From a checkpoint of a small multi-label audio tagger.
Model: arch transformer, norm layernorm_no_bias, activation gelu, moe top_k, num experts 4, layers 16, width 160.
Training: adamw at rate 0.0011, batches of 128.
Data: trained on struck, bounced, scraped and rolled objects made by modal synthesis, 12.8 epochs.
Rows from block 9 of a small multi-label audio tagger, named by matrix and row number. Rows with one number within an expert belong to one neuron, the router's apart. Each number is 128 + 24 x the weight over its row's rms, rounded and kept within 0 to 255. All counts start at 0. Numbers have three digits each. After the name is the row's rms in percent of the matrix's.
Before each expert's rows are labels from the 100 clips, of 14976, where the router gives the expert most weight on average: "responds to" is what is common among them. Only what is clearly more common there than usual is listed. The data: struck, bounced, scraped and rolled objects made by modal synthesis.
# router: router (model.blocks.9.mlp.router.weight, 4x160), inputs 54-107
# up: expert up (model.blocks.9.mlp.up, 4x320x160), inputs 54-107
# down: expert down (model.blocks.9.mlp.down, 4x160x320, transposed), outputs 54-107

# expert 3
responds to: hard striker; thin (high-pass); ring
router.3 118:095158121158160122090140123092122144119144149156120077114079161137116130134138127097177154158134142101107120139158135121163113124144147110123152147132129157135128
up.0 093:095145099108170166184170153144116154111104133137135110108123097130137103184126075123094126112134143118130135102113122152176136077126102108136115114118088107146131
down.0 100:153139137168129121119129127126178174130131133143124107116133157115108105104132182108137134128146129113105149140125150157111163125149093134163147084126136125115111
up.1 106:127169111121201090113126135168157174133184155147122116110137152146082123108172130102123163098089133130142126122120149087133131119118121145127143086116167114090110
down.1 119:141085151081063151154105080156108098098112072123151119167168123110137146128120128147140124141142088107144147122125105136111143166110138139092137109145116149131110
up.2 093:131137113126121133106107151138164141120116141085111176111126144140154147153145133102110152106143090151146160111082141089150096083143123127126126107131123101096136
down.2 109:099147132090092106092117144170142130119119097124090130110160166125144137176153150123164178137114087131155136116135148113144129107158108144123136100143131131109099
up.3 111:126120117130141117135114131157119137148176131126128097134116131168085129086128124113124123098108140121128116137132147097106153172101142129115151144091182099142104
down.3 117:158094133100139133159081110153096097126147085122150125164158118136114127089137122141116106153112106108138156152137146140103112162085134139082132111141120148134096
up.4 092:160149100157146171127134141134145153131134132103108146121106096129159133135146097156112096136093192100118098108122147130160137097143128100123114117142183147120142
down.4 077:122118131115129139116088139109098136061128105159158153121144129107113152144147125186133134161135096127113124140122114132090133168130116153167170103141148112153111

# expert 2
responds to: striker: soft; small; string
router.2 099:089153108117113133119107100149141129107142123091140153153151135126132171141116169066105149124120087127151111110118151143121136085103088169104133156096133108104110
up.0 089:166110152131149140140102104146077130124142118138115099080096111113120098101131146134109126200123157084154123110120142137137137127142164133115097146140088144145154
down.0 100:093124110083166142124143146132153120083168174149132106079121144182105094128128131118130126165152129133124126131137143142074146177116139122114146151082120092147145
up.1 108:084106140119126078146123155165149139154124098114087117113169122100119138163142100102140194144148133142188168114112108097116129117120118142137127134130119067105119
down.1 113:171132107125154148117110155082106111113160150143129105103103129143108099120131110145116085137124161102120109139125127148130123162110147144132121156111080134139128
up.2 104:142122115096120161137125145134107128127164161135105163100108107149156100111126130185140111160125153107091104094095144120139131142139151164137149126150098131171105
down.2 105:148122116108137113090137129128108128092187139138111149112094117130100095118128135120148150192136110137093127120182145071134171137119128140146147161060152135162118
up.3 107:152109124133140131101157127089111135112146136124123104125063128108131115112172132138168074151100157115137097127150126143138090120112156166114114112113107163155151
down.3 084:120135124106147149097122108118094145147165156132139109122091131135096164132169127131126104170117131097143111112170134156111092142110151121075114166078178078123150
up.4 076:103134094093119164140142123146112136116122159138109149113113114134143149118134137117141135170136108104138115117167130128151133107135101168093130138123152112157156
down.4 087:123156169172122153116101098121112101097098144144145100132136136085127133112160162115101140159158134136162122095099097123092123145140153140178138085119125094145129

# expert 1
responds to: reverberation; text has "room"; text has "reverberant"; round plate
router.1 088:126111141127140124127102115129064096146104113107133149115143097068109080129098136183126100163111132178110123117091143155091126131139175140143134099129123133144112
up.0 089:179145132127141144122109136113119094138083111143144077079100116140106103170121163115104137116111150152162112112145123131135132126130103149140090131116111132173150
down.0 095:101111148114158109101135138115133082116126157123149106121150161158132102161147160135126101076145112098132145138133156136138137178091114117124149145128142104081133
up.1 113:097121066136125123136128136137144120134124119114124108110124132168126045152139111151148163110121118117138131139159130144108149099127144125114133161104130101094127
down.1 117:125157120157158135121143105142117136143111142127150099126146126108107160176067107134138158103126110131114123119168140118121113124127123095128134137127105116099126
up.2 100:104141120138118115137115105123159126115129156122099129098102083080109126173125118149124134114107108152119107172152155139180134099152085119089120148112136146141128
down.2 101:147116093163118170135150163101153137131115142137099125090121118117140104153113104154104123092123138137149106123122109097153055082105089118105120104143142113109119
up.3 107:125133135167136149148141175169133169131104124097139101105173129138126089125123097118140118136142171101194183116103112103123108082113150163084154140176102098118110
down.3 109:103164076124149176129102176177162135151164143105125097078157131156097123108149096119114143139093167138151168140126142142106100135091136144106139123155127083101135
up.4 100:105105128100156113129094145144128117153121128152092161129102134098080138134119136137167153062098124168141143133144189094167106084158096097144131122144175122110111
down.4 106:113105119166112151129158093148158136163105131159130114104131125110121118181102099156093151071107102139125078169121102114156107122145139119126097134106120148134146

# expert 0
responds to: clamped rod; small
router.0 092:151108121144107157184146131155167106156125141126125170123178084127110137137135120178111134132124142112137150184137083140139116149122145115154128134116153118095133
up.0 094:167145126155147107113140159160126106094134151091114087134149149125112116114188112116095108130123176093150142150107064148090124130107183143107140111145168114091186
down.0 099:119142102099142126142134143135092126102136130126143177124088089185132101100153108136124144208126097120098160109147118150138140110156132151122131120099098144164159
up.1 094:120102116116125126136135114133131176139118089134127162133174061081136128126112078134161150125113121093118114143114122105158087113129132146085117128162155128169146
down.1 097:134099101127094150120126105177150168151135084117152123133155100118136127074102139141134155106129122117122140170115111178123128135125144133082168169149144139110120
up.2 091:112147135114113155164109131176143158144154127132127159116134123082109111118156076157106086106112131134136150107087137139137085142098134134141139059118108103137124
down.2 089:135148124111158093149136102143100133125065106175112150147096128080127183145139110074109145143086117123150140123105115109151106113157141109167131153111131107115149
up.3 094:117105145134137132143077102128125092105103110129073100124126118136124099161120164091112106130132145143150107145151173115113124132128156120121076121134104095107136
down.3 083:143132093163115122131140107126082145158127048100153086121089090128121122132167084104114150150119146125130135151115085158160116114160119120115147165139133112123126
up.4 099:139122132092136131160140145182101157152144119116152113074156105133138062144127098095157140143101147146125135104151138119139115126143124165095130087121141138163091
down.4 100:154170131095189125074155105114138111096119151157126132167087112119140170100123116124125143147139134139131135131115103139163125151108138080139183106104109124109120